From a checkpoint of a small masked image model.
Training: adamw at rate 0.0021, batches of 128.
Rows from block 2 of a small masked image model, named by matrix and row number. Rows with one number within an expert belong to one neuron, the router's apart. Each number is 200 + 40 x the weight over its row's rms, rounded and kept within 0 to 999. All counts start at 0.
After each expert's rows are labels from the 100 images, of 14976, where the router gives the expert most weight on average: "strongest on" is what is common among them. Only what is clearly more common there than usual is listed. The data: simulated fluorescence microscopy of cells.
# router: router (model.blocks.2.mlp.router.weight, 8x128), inputs 0-42
# up: expert up (model.blocks.2.mlp.up, 8x256x128), inputs 0-42
# down: expert down (model.blocks.2.mlp.down, 8x128x256, transposed), outputs 0-42

# expert 7
router.7,215,193,220,190,183,229,189,189,177,321,212,225,215,200,168,191,204,202,263,227,179,230,207,243,210,270,269,82,126,208,237,232,208,141,196,230,161,192,224,165,191,208,250
up.0,209,165,241,232,245,215,136,201,248,208,147,209,156,179,178,237,245,292,195,211,202,200,214,218,175,205,227,187,210,198,119,247,239,172,194,154,194,183,235,279,259,172,212
down.0,227,181,226,264,129,202,176,145,92,194,167,204,196,209,242,156,167,242,201,187,193,150,188,216,183,103,226,192,128,160,241,267,183,199,209,250,179,142,203,203,260,204,197
up.1,233,233,186,255,187,173,227,151,249,211,222,181,164,215,178,241,220,228,199,225,219,146,202,198,286,204,280,215,211,176,161,209,96,163,170,139,268,182,201,240,201,192,145
down.1,221,167,199,165,253,224,203,125,202,182,208,176,256,178,152,189,213,188,199,221,162,189,168,178,121,160,108,129,246,201,142,218,206,253,149,233,182,194,177,196,128,117,161
up.2,149,110,216,166,204,218,193,175,154,218,212,211,125,231,193,232,200,178,203,243,273,227,201,208,222,208,270,290,187,141,172,191,199,201,223,135,185,206,218,151,252,239,145
down.2,249,202,148,254,131,173,163,183,263,196,238,185,146,177,186,174,143,104,145,200,137,150,172,102,202,168,210,244,245,173,209,207,151,282,254,285,218,213,210,238,215,204,237
up.3,234,232,236,199,239,145,216,274,180,169,197,174,216,222,154,201,139,225,169,221,221,177,242,150,162,136,158,222,161,170,220,237,274,188,183,114,171,180,214,182,136,149,263
down.3,208,201,312,185,189,165,187,169,205,205,169,179,294,274,160,243,153,311,222,188,213,200,182,164,182,241,267,208,143,95,228,122,190,237,200,242,245,169,176,215,233,84,229
up.4,177,198,185,238,188,202,211,216,259,197,255,191,212,281,211,142,168,185,127,220,170,193,200,272,165,188,249,315,131,208,117,187,178,157,192,230,234,252,222,194,259,250,152
down.4,207,288,147,187,287,266,238,182,219,221,244,243,251,233,203,289,228,160,192,221,140,185,232,233,249,180,180,170,160,238,209,168,128,222,159,156,247,235,144,199,197,239,127
up.5,267,248,212,158,178,215,234,249,176,160,226,220,198,224,208,212,238,142,204,263,153,173,209,133,161,165,78,231,262,202,187,191,287,179,164,193,106,206,283,195,192,192,231
down.5,181,282,154,122,238,198,305,150,211,236,205,218,269,243,300,234,198,151,208,241,189,188,180,223,254,204,214,235,164,211,205,117,164,212,188,207,136,202,261,172,229,198,165
up.6,138,176,236,190,164,186,125,187,116,231,196,241,222,218,229,237,191,180,212,203,190,233,187,209,244,217,187,145,238,214,275,174,228,187,151,258,187,244,203,260,176,223,194
down.6,176,240,166,198,198,260,230,174,167,209,220,254,155,228,209,209,191,144,240,274,171,194,217,234,237,178,189,222,224,189,188,218,166,186,221,159,242,233,211,239,212,198,182
up.7,227,226,218,236,193,164,244,139,204,198,173,121,183,180,219,170,168,209,179,179,151,193,200,260,237,196,261,264,176,202,127,223,192,183,223,139,205,197,123,234,181,173,264
down.7,229,204,201,203,203,299,253,136,112,214,217,229,201,240,174,194,210,179,194,192,216,237,173,124,184,181,144,140,179,213,267,165,189,140,197,124,155,224,215,219,213,182,255
strongest on: crowded; cells: ten or more; green stain; smooth cytoplasm

# expert 4
router.4,230,217,204,191,201,194,184,168,222,179,211,319,167,236,192,188,191,211,135,277,257,167,195,233,242,160,251,151,171,156,208,180,100,120,237,157,224,178,167,211,177,219,114
up.0,206,213,245,262,220,139,203,215,198,116,142,167,180,101,203,162,211,180,210,97,163,168,212,183,130,214,205,169,181,149,109,262,212,202,191,216,127,231,198,307,314,207,240
down.0,157,137,236,167,218,192,217,168,229,181,174,173,243,260,198,153,178,204,181,214,217,155,157,225,212,197,142,136,237,260,236,158,270,151,237,229,207,159,286,187,191,172,278
up.1,195,152,275,197,207,250,166,232,201,169,149,210,237,115,86,233,201,178,167,221,258,197,221,158,180,197,208,194,281,148,129,174,218,197,246,191,223,155,204,255,115,162,199
down.1,226,158,243,160,167,211,239,213,187,187,270,255,159,196,256,192,170,266,265,100,237,196,176,195,235,220,202,223,193,196,256,139,132,187,182,252,229,185,203,171,200,282,167
up.2,226,196,274,179,240,212,170,158,166,124,182,251,168,206,184,211,202,244,146,223,280,161,245,233,224,144,221,207,226,125,246,224,169,228,190,218,213,220,236,340,148,192,138
down.2,152,220,136,188,158,190,200,171,194,144,293,195,90,230,309,240,175,268,214,155,211,195,179,196,260,245,165,267,200,173,209,200,147,214,132,245,140,114,174,202,237,250,185
up.3,178,191,208,139,147,198,244,168,178,249,187,167,143,190,161,153,197,205,228,251,179,173,153,199,126,249,204,283,221,192,155,158,197,221,233,190,162,264,196,259,232,263,210
down.3,160,279,108,245,241,148,184,129,221,277,203,232,281,170,157,215,182,200,181,153,228,155,167,192,203,219,235,215,193,154,91,190,186,214,166,183,122,239,87,210,154,164,221
up.4,194,183,240,158,159,286,200,139,227,218,204,197,182,218,227,186,180,250,149,216,224,198,225,207,208,82,262,222,232,175,123,192,195,250,145,209,153,218,225,338,160,209,133
down.4,154,217,184,182,192,176,204,212,147,148,271,209,77,199,289,217,177,268,225,162,273,232,171,205,250,225,253,196,209,184,266,170,195,185,189,236,183,155,226,181,227,292,182
up.5,172,267,204,246,208,134,152,169,220,205,195,204,143,157,208,262,211,217,203,203,188,222,178,210,265,164,230,182,170,206,143,220,211,156,211,202,176,150,183,190,204,219,249
down.5,206,154,289,255,224,197,119,229,140,183,196,256,193,128,176,201,241,199,233,193,158,138,162,149,170,175,289,161,186,156,181,210,183,188,177,197,225,226,181,201,239,202,213
up.6,252,263,252,208,117,223,210,203,142,217,183,269,187,236,179,245,248,193,225,212,246,196,165,184,238,276,203,115,209,228,258,183,214,213,205,271,158,275,193,199,257,176,288
down.6,181,185,196,168,105,189,270,173,226,246,225,224,216,134,174,191,199,238,138,177,145,194,136,158,141,216,143,252,164,178,162,143,206,183,165,109,230,195,110,147,160,204,212
up.7,206,170,260,183,151,230,238,156,178,252,214,145,95,225,182,232,190,216,293,192,201,205,193,185,195,195,175,248,206,270,189,147,183,182,210,255,192,161,252,234,200,238,169
down.7,198,175,170,231,204,183,178,297,189,157,231,202,217,131,250,191,190,261,230,202,200,157,177,187,222,235,186,239,209,251,260,192,241,135,198,218,230,168,197,143,206,207,229
strongest on: crowded; cells: ten or more; dim; fragmented nuclei

# expert 2
router.2,198,200,208,232,191,269,199,176,216,157,207,179,188,207,159,210,188,251,159,190,242,283,201,159,195,187,228,234,256,196,221,188,309,211,194,181,152,201,238,244,152,208,228
up.0,179,161,188,246,218,183,264,193,194,202,261,265,172,228,184,245,189,138,235,230,281,159,142,257,268,217,200,152,133,200,145,136,188,310,182,146,199,204,219,201,213,222,190
down.0,175,244,161,239,227,164,125,129,226,166,124,222,195,224,190,199,134,215,216,242,264,192,218,214,194,241,190,161,158,122,125,124,212,175,232,108,186,196,196,190,143,127,220
up.1,194,138,170,191,184,150,264,222,209,120,155,155,293,242,214,165,219,231,183,177,267,245,185,201,232,226,198,129,219,165,168,179,158,160,165,210,196,226,203,191,152,211,194
down.1,270,253,150,181,158,231,261,251,227,230,166,166,199,158,220,219,194,144,189,178,260,242,177,193,157,254,293,176,217,209,259,217,176,201,161,164,151,181,230,245,263,149,255
up.2,221,194,249,224,174,229,189,193,225,178,202,215,126,198,217,146,208,273,211,212,231,193,261,173,186,226,267,217,160,181,202,203,149,224,178,158,251,128,190,273,165,229,151
down.2,275,235,214,255,158,218,165,237,200,171,184,131,246,202,92,242,226,118,201,158,117,184,187,141,110,107,220,188,249,151,141,221,217,274,126,184,192,148,225,180,128,154,139
up.3,137,120,185,192,93,198,218,207,227,215,185,196,145,153,259,213,190,217,189,153,164,181,222,208,138,157,168,201,223,172,212,226,276,246,172,172,178,232,234,214,220,192,271
down.3,187,211,169,163,145,223,144,231,246,211,187,280,146,183,226,209,100,214,224,174,257,228,242,169,215,169,149,232,147,160,237,240,216,248,120,176,205,157,215,280,238,161,215
up.4,172,253,260,188,226,189,207,209,176,231,246,226,189,161,184,246,123,226,203,263,246,273,239,138,175,175,243,238,198,123,233,255,169,208,223,176,205,192,202,234,94,195,253
down.4,165,171,216,242,201,193,181,174,166,201,234,226,229,136,235,221,156,196,222,176,183,174,205,207,246,179,221,220,161,192,245,214,194,140,175,193,202,187,249,141,208,211,206
up.5,230,167,214,237,178,200,188,243,186,175,159,237,174,225,176,186,209,197,198,212,205,221,236,191,192,114,122,160,242,179,279,190,179,141,185,208,206,198,176,139,162,130,174
down.5,144,273,198,196,304,225,166,233,131,170,217,206,213,265,260,183,154,202,217,203,273,244,226,194,200,198,134,138,167,174,220,153,172,173,127,232,185,224,198,228,199,150,154
up.6,195,225,219,227,218,204,198,162,139,131,188,204,161,237,213,229,279,159,160,227,269,88,155,252,215,112,185,222,206,228,178,279,164,249,220,153,233,229,156,155,176,147,184
down.6,109,170,120,190,187,223,132,115,247,178,151,185,209,224,153,218,155,264,209,185,199,232,242,210,208,218,166,95,175,141,149,156,179,148,205,211,223,188,195,261,167,272,205
up.7,210,213,195,182,221,204,210,177,191,183,148,212,260,268,172,218,178,187,186,263,252,176,215,334,170,174,324,182,93,216,245,157,154,211,271,171,228,189,220,194,177,161,187
down.7,218,190,198,212,247,229,229,144,151,268,216,178,234,196,148,166,138,210,230,228,172,206,234,133,188,165,200,252,260,144,199,225,198,168,224,158,174,146,185,237,199,214,238
strongest on: few cells; cells: one or two; long thin cells

# expert 0
router.0,200,191,205,206,184,199,163,187,143,108,216,226,179,243,149,214,227,127,238,271,206,173,194,144,219,232,164,159,229,199,188,211,244,189,237,234,161,194,183,201,255,202,233
up.0,217,155,192,246,215,192,218,206,230,167,215,184,151,157,189,195,223,175,209,187,219,197,195,253,230,288,215,198,185,187,255,176,273,180,160,197,157,229,181,200,173,161,162
down.0,211,197,195,158,269,175,200,186,162,223,201,194,179,277,268,212,170,193,214,159,237,179,208,155,133,180,205,137,151,199,237,235,143,175,214,237,224,172,218,242,249,132,183
up.1,142,189,211,182,187,158,240,215,206,224,230,148,214,210,264,193,228,231,192,150,233,226,298,201,215,190,254,202,169,206,185,133,204,218,165,103,173,134,226,242,246,200,197
down.1,224,163,287,222,177,240,163,248,211,122,143,163,168,162,163,177,226,158,220,192,155,219,166,208,237,159,158,249,149,265,239,214,224,142,260,220,176,229,240,191,203,200,233
up.2,225,169,248,185,234,237,236,241,255,153,155,259,205,238,244,184,238,132,196,254,228,191,197,197,167,193,197,213,198,184,136,201,182,200,223,204,182,172,253,179,223,188,190
down.2,151,198,300,133,234,181,141,178,136,159,219,138,251,154,234,210,242,205,204,196,215,249,130,168,215,217,232,167,208,186,257,141,250,189,164,199,177,240,226,171,217,257,175
up.3,260,217,194,235,208,190,208,181,198,241,167,234,110,240,182,217,178,211,218,212,257,132,175,275,266,291,169,129,130,215,237,207,166,206,199,221,154,240,244,220,210,262,201
down.3,201,175,256,163,205,150,169,187,135,151,241,244,167,240,196,205,242,222,191,178,187,210,202,189,118,165,214,215,194,204,157,204,210,224,185,162,228,193,263,215,71,202,131
up.4,180,204,274,167,213,191,186,228,159,214,143,225,169,205,186,180,274,122,300,254,187,187,214,259,183,224,164,242,209,223,241,183,222,218,206,231,153,142,169,184,167,242,254
down.4,205,260,238,160,215,200,203,194,174,216,232,199,233,212,194,233,221,226,198,226,288,242,132,218,239,238,152,248,198,219,259,160,202,134,246,259,225,243,216,165,271,231,210
up.5,157,148,194,185,226,256,237,202,237,173,198,144,215,131,235,143,230,244,190,176,235,218,268,177,190,166,213,227,187,226,160,150,303,211,174,249,138,169,227,169,234,237,141
down.5,173,172,256,202,228,246,205,175,175,144,181,160,306,149,200,215,255,208,288,192,240,233,161,200,216,238,196,233,166,201,250,169,145,158,139,206,185,264,185,172,225,210,240
up.6,180,213,238,205,192,180,175,180,160,254,225,213,139,223,161,153,191,266,233,181,237,213,228,272,138,150,297,188,107,200,193,245,135,195,208,239,234,156,237,205,253,175,204
down.6,196,225,381,210,228,135,228,230,177,252,209,201,268,160,161,143,180,188,237,126,138,140,200,201,188,167,191,299,226,169,196,201,214,231,192,190,153,183,145,216,152,241,192
up.7,148,190,196,225,153,245,201,169,165,176,223,105,183,204,213,204,258,250,174,178,342,169,209,152,194,130,212,254,165,196,198,158,232,190,170,253,145,185,256,215,205,240,184
down.7,211,149,183,178,247,203,153,216,171,156,155,154,244,223,211,296,222,199,250,193,163,250,176,118,239,231,206,221,141,267,197,208,175,154,186,190,166,244,174,205,232,178,240
strongest on: few cells; cells: one or two; dim; long thin cells

# expert 1
router.1,256,167,186,157,219,223,222,219,233,159,179,164,260,200,240,158,211,187,227,217,245,127,227,196,216,158,228,253,199,235,154,201,152,230,127,244,212,236,239,221,247,232,138
up.0,219,157,172,172,212,210,252,232,162,238,251,122,202,216,206,250,195,129,231,234,182,213,223,189,247,163,252,176,219,157,231,150,267,261,193,221,233,206,194,262,216,214,204
down.0,241,136,122,238,228,253,207,204,190,206,112,247,200,143,168,123,187,222,197,169,142,191,228,207,120,151,220,209,222,167,166,271,152,150,221,171,198,234,194,294,171,213,190
up.1,202,177,272,262,200,218,175,205,219,140,273,200,186,175,162,265,224,227,142,264,193,217,150,167,193,151,158,273,221,198,158,266,214,157,259,123,193,192,213,206,215,199,233
down.1,205,240,282,249,210,156,178,192,187,147,181,215,99,236,117,287,198,213,151,175,194,210,164,211,155,241,164,194,175,206,235,207,197,195,152,244,165,235,257,163,156,257,182
up.2,199,215,240,125,171,187,181,124,158,244,200,157,174,155,157,229,211,213,222,291,205,192,147,183,174,167,227,274,241,173,176,252,285,140,181,197,205,167,137,244,175,205,242
down.2,190,260,218,157,222,153,179,202,171,218,205,182,155,151,160,233,253,130,144,242,180,176,162,176,234,259,211,196,277,211,125,150,212,184,207,256,111,238,103,117,189,250,228
up.3,161,165,206,178,157,210,172,187,149,236,155,259,215,155,183,216,164,201,168,234,232,232,174,185,227,199,139,231,186,165,212,150,311,148,188,174,153,228,273,230,133,228,239
down.3,230,132,266,220,133,304,204,225,219,153,186,132,167,145,185,207,192,136,188,234,155,206,199,224,153,246,198,211,200,179,220,172,155,216,251,231,200,192,235,132,153,257,241
up.4,266,180,238,197,250,229,253,184,276,124,209,222,231,267,176,313,235,177,232,206,196,175,199,287,183,255,249,143,182,240,169,182,201,236,201,209,203,204,183,163,217,280,214
down.4,211,161,200,223,163,97,150,219,210,115,162,197,196,162,154,282,203,210,189,156,266,174,155,235,208,208,187,126,157,217,210,214,245,236,231,268,141,170,227,214,232,208,174
up.5,178,175,162,245,194,198,112,206,226,217,276,216,151,210,178,169,196,203,197,273,190,286,186,115,206,162,175,273,191,185,243,253,201,203,162,194,261,170,197,274,224,265,232
down.5,157,253,157,122,243,151,151,164,184,169,259,206,157,183,108,271,168,157,187,110,135,203,229,219,179,298,224,215,200,194,179,178,205,179,141,274,195,216,145,210,149,245,213
up.6,155,159,202,182,242,162,195,233,130,195,230,160,170,219,211,193,218,246,209,151,149,256,216,161,226,83,186,193,260,193,170,243,255,275,196,199,234,183,144,234,282,176,208
down.6,268,134,194,192,148,263,219,203,135,187,158,211,176,123,218,166,194,232,185,184,175,199,153,188,186,197,215,212,209,171,166,196,178,213,198,138,201,215,231,252,176,142,225
up.7,111,225,208,152,210,188,182,218,161,174,204,105,235,174,150,195,162,242,177,165,201,294,184,240,205,156,198,256,236,192,175,171,215,170,212,205,220,196,233,141,176,232,166
down.7,203,230,169,208,203,173,259,149,255,269,191,157,253,203,177,186,221,171,169,269,158,234,213,228,251,301,188,267,254,248,206,166,126,246,233,188,195,190,99,194,213,210,205
strongest on: crowded; cells: ten or more; membrane rim; out of focus

# expert 5
router.5,134,137,249,163,233,167,228,177,214,193,208,139,207,145,182,237,194,213,291,152,245,251,173,192,192,234,245,261,136,188,178,216,263,272,254,148,225,115,166,204,217,159,308
up.0,209,232,212,231,201,189,221,202,230,189,165,311,181,212,181,200,245,166,165,224,218,174,205,219,263,155,197,76,242,203,153,217,183,217,201,165,196,215,278,164,185,194,115
down.0,228,241,231,310,222,181,216,191,188,158,229,238,191,112,130,242,171,163,142,250,239,227,259,191,180,241,296,228,202,192,167,184,183,242,226,185,223,206,175,200,253,206,215
up.1,248,203,302,194,192,197,115,223,181,215,234,271,204,227,99,244,238,140,162,256,224,174,179,246,212,227,244,188,214,183,211,180,171,203,193,171,254,198,263,183,198,182,154
down.1,239,203,186,196,204,219,238,218,244,172,191,200,192,192,169,182,184,207,195,255,228,168,245,216,175,179,191,203,188,236,229,200,258,163,233,211,211,204,202,211,180,180,208
up.2,131,190,189,220,193,170,212,151,146,218,203,228,112,244,200,158,192,230,203,271,169,122,177,303,219,246,199,163,274,181,230,196,171,206,147,191,245,212,182,222,253,228,131
down.2,166,236,193,146,203,194,126,211,238,145,244,214,139,190,226,211,181,227,196,212,227,196,188,197,192,214,173,219,248,198,221,271,203,197,166,240,197,201,180,231,149,163,166
up.3,199,215,261,177,183,154,163,183,173,209,198,215,188,212,196,149,160,138,156,212,156,192,240,284,162,246,177,159,203,131,129,163,185,174,128,266,254,164,242,233,219,146,178
down.3,164,202,238,200,210,197,233,193,124,127,273,178,185,172,259,218,190,180,233,154,266,166,232,191,222,196,179,188,216,230,211,224,158,244,88,133,202,197,249,160,209,190,187
up.4,156,252,197,207,203,172,134,213,250,187,209,211,203,207,189,216,165,195,198,146,166,188,216,149,201,131,153,153,260,134,170,223,244,258,218,160,212,160,195,138,179,182,194
down.4,201,246,129,230,193,272,193,147,183,225,177,227,189,224,221,245,143,206,179,209,220,173,168,183,258,211,235,213,177,145,247,168,199,162,109,283,230,189,262,268,237,177,174
up.5,215,220,243,219,229,253,200,230,211,169,209,286,295,196,242,158,212,89,105,192,194,160,209,206,199,229,113,157,278,189,206,185,224,116,181,146,214,196,201,200,226,237,167
down.5,163,222,175,227,215,208,88,160,171,127,267,248,227,206,194,256,150,203,185,125,252,135,202,200,225,219,183,187,241,197,204,267,200,173,304,230,183,223,206,243,229,123,230
up.6,150,101,234,200,246,203,182,256,197,236,188,237,158,190,156,219,161,266,137,234,143,193,200,261,155,252,192,258,220,168,177,178,134,128,215,210,292,235,275,199,207,223,120
down.6,181,254,280,209,221,143,284,164,255,253,216,248,158,198,191,160,259,152,174,208,142,203,214,209,230,198,185,163,216,180,194,183,205,208,258,162,211,262,199,142,168,180,194
up.7,179,216,203,167,179,201,110,250,144,229,195,272,192,215,229,224,179,196,185,300,148,168,241,122,193,214,235,149,214,194,180,181,147,131,229,165,222,222,291,217,238,228,161
down.7,188,163,205,238,196,194,217,218,200,184,229,287,147,167,173,161,173,106,131,198,208,247,207,212,196,206,105,201,197,195,239,247,183,242,190,182,247,187,259,139,260,248,213
strongest on: few cells; cells: one or two; ring around the nucleus; long thin cells

# expert 3
router.3,123,271,193,284,194,184,185,164,177,112,160,133,158,218,186,218,226,190,157,163,210,261,219,226,186,166,178,265,280,164,137,193,185,199,198,162,241,170,202,171,200,209,216
up.0,216,200,204,185,234,288,166,292,159,146,206,178,268,222,180,162,210,158,199,230,227,171,200,118,168,173,222,201,139,206,214,179,245,271,217,248,150,176,199,142,159,161,221
down.0,226,193,242,135,221,227,191,155,156,177,165,248,156,230,223,258,207,215,191,202,213,176,168,193,249,195,212,112,215,198,161,179,205,202,167,256,191,195,160,215,186,224,155
up.1,173,200,201,277,249,198,207,187,169,191,205,270,222,128,125,214,221,227,182,195,249,152,159,176,342,217,200,188,157,192,232,148,218,172,260,181,225,177,185,236,243,185,228
down.1,219,238,151,208,287,180,247,173,157,238,173,150,160,183,175,233,222,193,192,236,138,254,256,171,181,161,241,96,239,190,136,200,204,244,139,148,146,177,207,186,93,152,204
up.2,205,209,195,216,224,233,261,242,157,197,250,243,189,225,188,235,219,170,198,179,182,199,172,216,249,292,126,102,295,177,246,150,180,170,194,210,158,220,174,194,207,173,205
down.2,212,218,156,204,174,162,172,205,271,228,181,148,236,217,114,242,141,203,144,326,198,215,174,280,195,189,270,136,205,208,177,218,277,153,205,180,288,215,265,222,178,114,177
up.3,179,117,221,149,218,240,211,187,228,179,215,214,200,182,165,127,177,169,195,216,235,147,185,184,67,244,176,175,195,197,241,153,210,219,180,209,201,235,130,225,129,159,243
down.3,147,221,309,172,188,144,142,230,111,175,167,193,202,176,218,218,245,196,236,262,180,216,196,199,260,188,205,168,221,232,210,254,183,180,172,186,155,261,242,169,215,224,144
up.4,136,180,199,147,171,210,78,229,198,170,163,210,259,198,172,175,167,244,171,227,238,177,198,58,151,276,179,217,194,210,243,229,240,225,200,242,180,172,210,191,140,210,211
down.4,281,161,186,224,194,241,232,166,143,196,214,217,137,175,202,249,199,225,231,170,146,116,183,236,175,216,276,186,159,238,141,217,181,197,164,178,160,227,193,206,218,168,186
up.5,197,203,195,192,175,211,218,280,157,226,249,242,218,236,215,158,198,209,138,272,278,175,176,219,224,275,140,153,199,165,240,141,213,237,151,216,154,229,228,189,216,224,205
down.5,191,128,176,126,172,156,127,250,150,211,256,163,244,169,226,285,179,134,185,272,179,210,197,198,180,162,253,154,229,200,182,241,243,213,182,175,253,210,211,170,200,206,205
up.6,193,164,184,90,226,191,218,202,262,247,160,226,251,190,220,164,147,192,199,201,213,238,273,175,99,229,242,206,173,160,220,109,254,163,238,263,204,162,245,324,177,174,259
down.6,229,156,285,235,155,267,164,181,178,184,238,189,195,214,233,200,215,198,294,170,213,208,196,218,277,165,139,224,171,250,243,243,235,135,213,250,206,199,207,284,277,199,205
up.7,116,261,225,167,152,159,196,176,199,196,278,193,212,163,152,153,190,154,223,212,180,225,175,197,188,152,191,165,213,219,224,237,199,165,178,231,208,210,186,190,200,204,244
down.7,247,216,245,136,226,184,245,259,143,187,154,223,131,214,174,203,203,180,174,180,153,223,166,203,211,220,229,219,158,248,152,198,188,232,226,230,170,223,250,187,196,171,282
strongest on: membrane rim; crowded; cells: ten or more; yellow stain

# expert 6
router.6,181,216,207,163,127,173,241,237,161,204,216,141,180,222,225,206,194,140,208,151,83,229,182,110,180,227,89,189,242,199,272,167,271,249,113,193,171,233,179,190,221,233,213
up.0,248,199,224,254,173,212,179,194,223,146,196,171,181,232,216,229,169,170,177,155,283,211,250,206,185,158,177,240,245,171,183,183,107,173,139,228,174,186,236,205,197,201,198
down.0,224,229,209,238,147,143,159,166,265,212,187,255,202,223,177,272,231,203,243,161,182,172,202,194,241,247,217,208,167,267,187,215,170,193,240,171,230,208,175,191,213,197,165
up.1,221,201,161,199,199,170,129,175,270,142,180,196,164,183,210,187,237,249,161,189,237,214,189,309,156,184,219,167,146,229,204,250,160,256,150,177,255,202,177,194,298,163,227
down.1,185,221,112,240,200,208,206,187,177,254,260,153,233,104,188,164,252,207,257,260,209,246,160,191,222,186,253,213,157,232,186,204,183,195,169,193,202,280,234,240,198,176,196
up.2,176,203,269,170,225,263,140,196,159,253,201,198,196,257,142,173,216,265,200,195,238,193,237,275,171,195,326,144,190,194,176,161,138,167,203,243,203,152,203,219,153,232,258
down.2,197,204,240,288,213,148,241,237,237,196,207,259,130,151,192,217,222,209,214,135,166,201,210,201,191,188,286,270,193,212,201,192,145,171,231,197,259,211,54,234,179,188,222
up.3,168,170,207,146,169,205,198,131,206,166,187,251,212,180,176,218,224,226,188,202,223,129,185,186,274,196,162,198,182,206,203,225,166,195,200,238,137,230,243,235,267,211,216
down.3,260,137,224,212,196,260,150,187,156,199,182,166,148,118,174,133,185,153,185,136,282,194,239,139,123,214,225,162,249,176,176,205,215,178,146,210,76,118,164,239,153,167,259
up.4,174,243,197,269,212,230,243,204,250,225,222,265,151,182,196,229,157,229,139,167,234,248,194,224,241,187,156,228,320,206,180,193,162,155,194,178,170,176,214,209,227,246,156
down.4,264,95,138,223,129,255,239,241,242,151,209,195,165,228,158,146,159,199,161,161,223,137,196,177,145,196,226,182,207,184,124,187,193,189,320,209,198,209,188,125,112,195,260
up.5,228,266,215,245,145,161,204,192,185,189,243,192,199,233,199,159,238,108,246,191,196,259,197,187,167,186,149,197,257,176,173,226,236,246,227,273,149,226,168,185,190,202,276
down.5,164,235,43,190,189,199,236,119,187,205,245,217,215,205,225,208,164,198,226,265,214,172,196,123,254,236,224,176,205,249,280,176,211,207,246,180,161,197,245,188,234,220,205
up.6,236,173,204,222,277,167,169,234,165,190,157,141,217,221,198,198,261,219,206,204,158,118,224,288,192,187,232,175,206,163,235,269,210,160,154,176,250,192,221,195,248,178,228
down.6,228,198,43,229,218,170,245,214,223,197,200,163,215,191,272,160,161,227,194,298,270,193,186,210,192,214,224,109,217,227,222,142,162,189,197,209,105,191,216,230,196,219,207
up.7,185,236,243,225,236,184,230,196,235,228,249,168,230,143,190,147,200,186,96,181,244,102,180,272,178,277,247,252,209,200,197,243,215,209,204,207,168,200,206,253,269,112,156
down.7,186,156,226,178,197,210,220,275,192,235,249,229,181,213,205,213,248,200,220,125,225,205,258,272,201,176,167,124,192,212,249,228,103,163,132,161,171,171,246,222,179,194,218
strongest on: long thin cells; crowded; cells: ten or more; magenta stain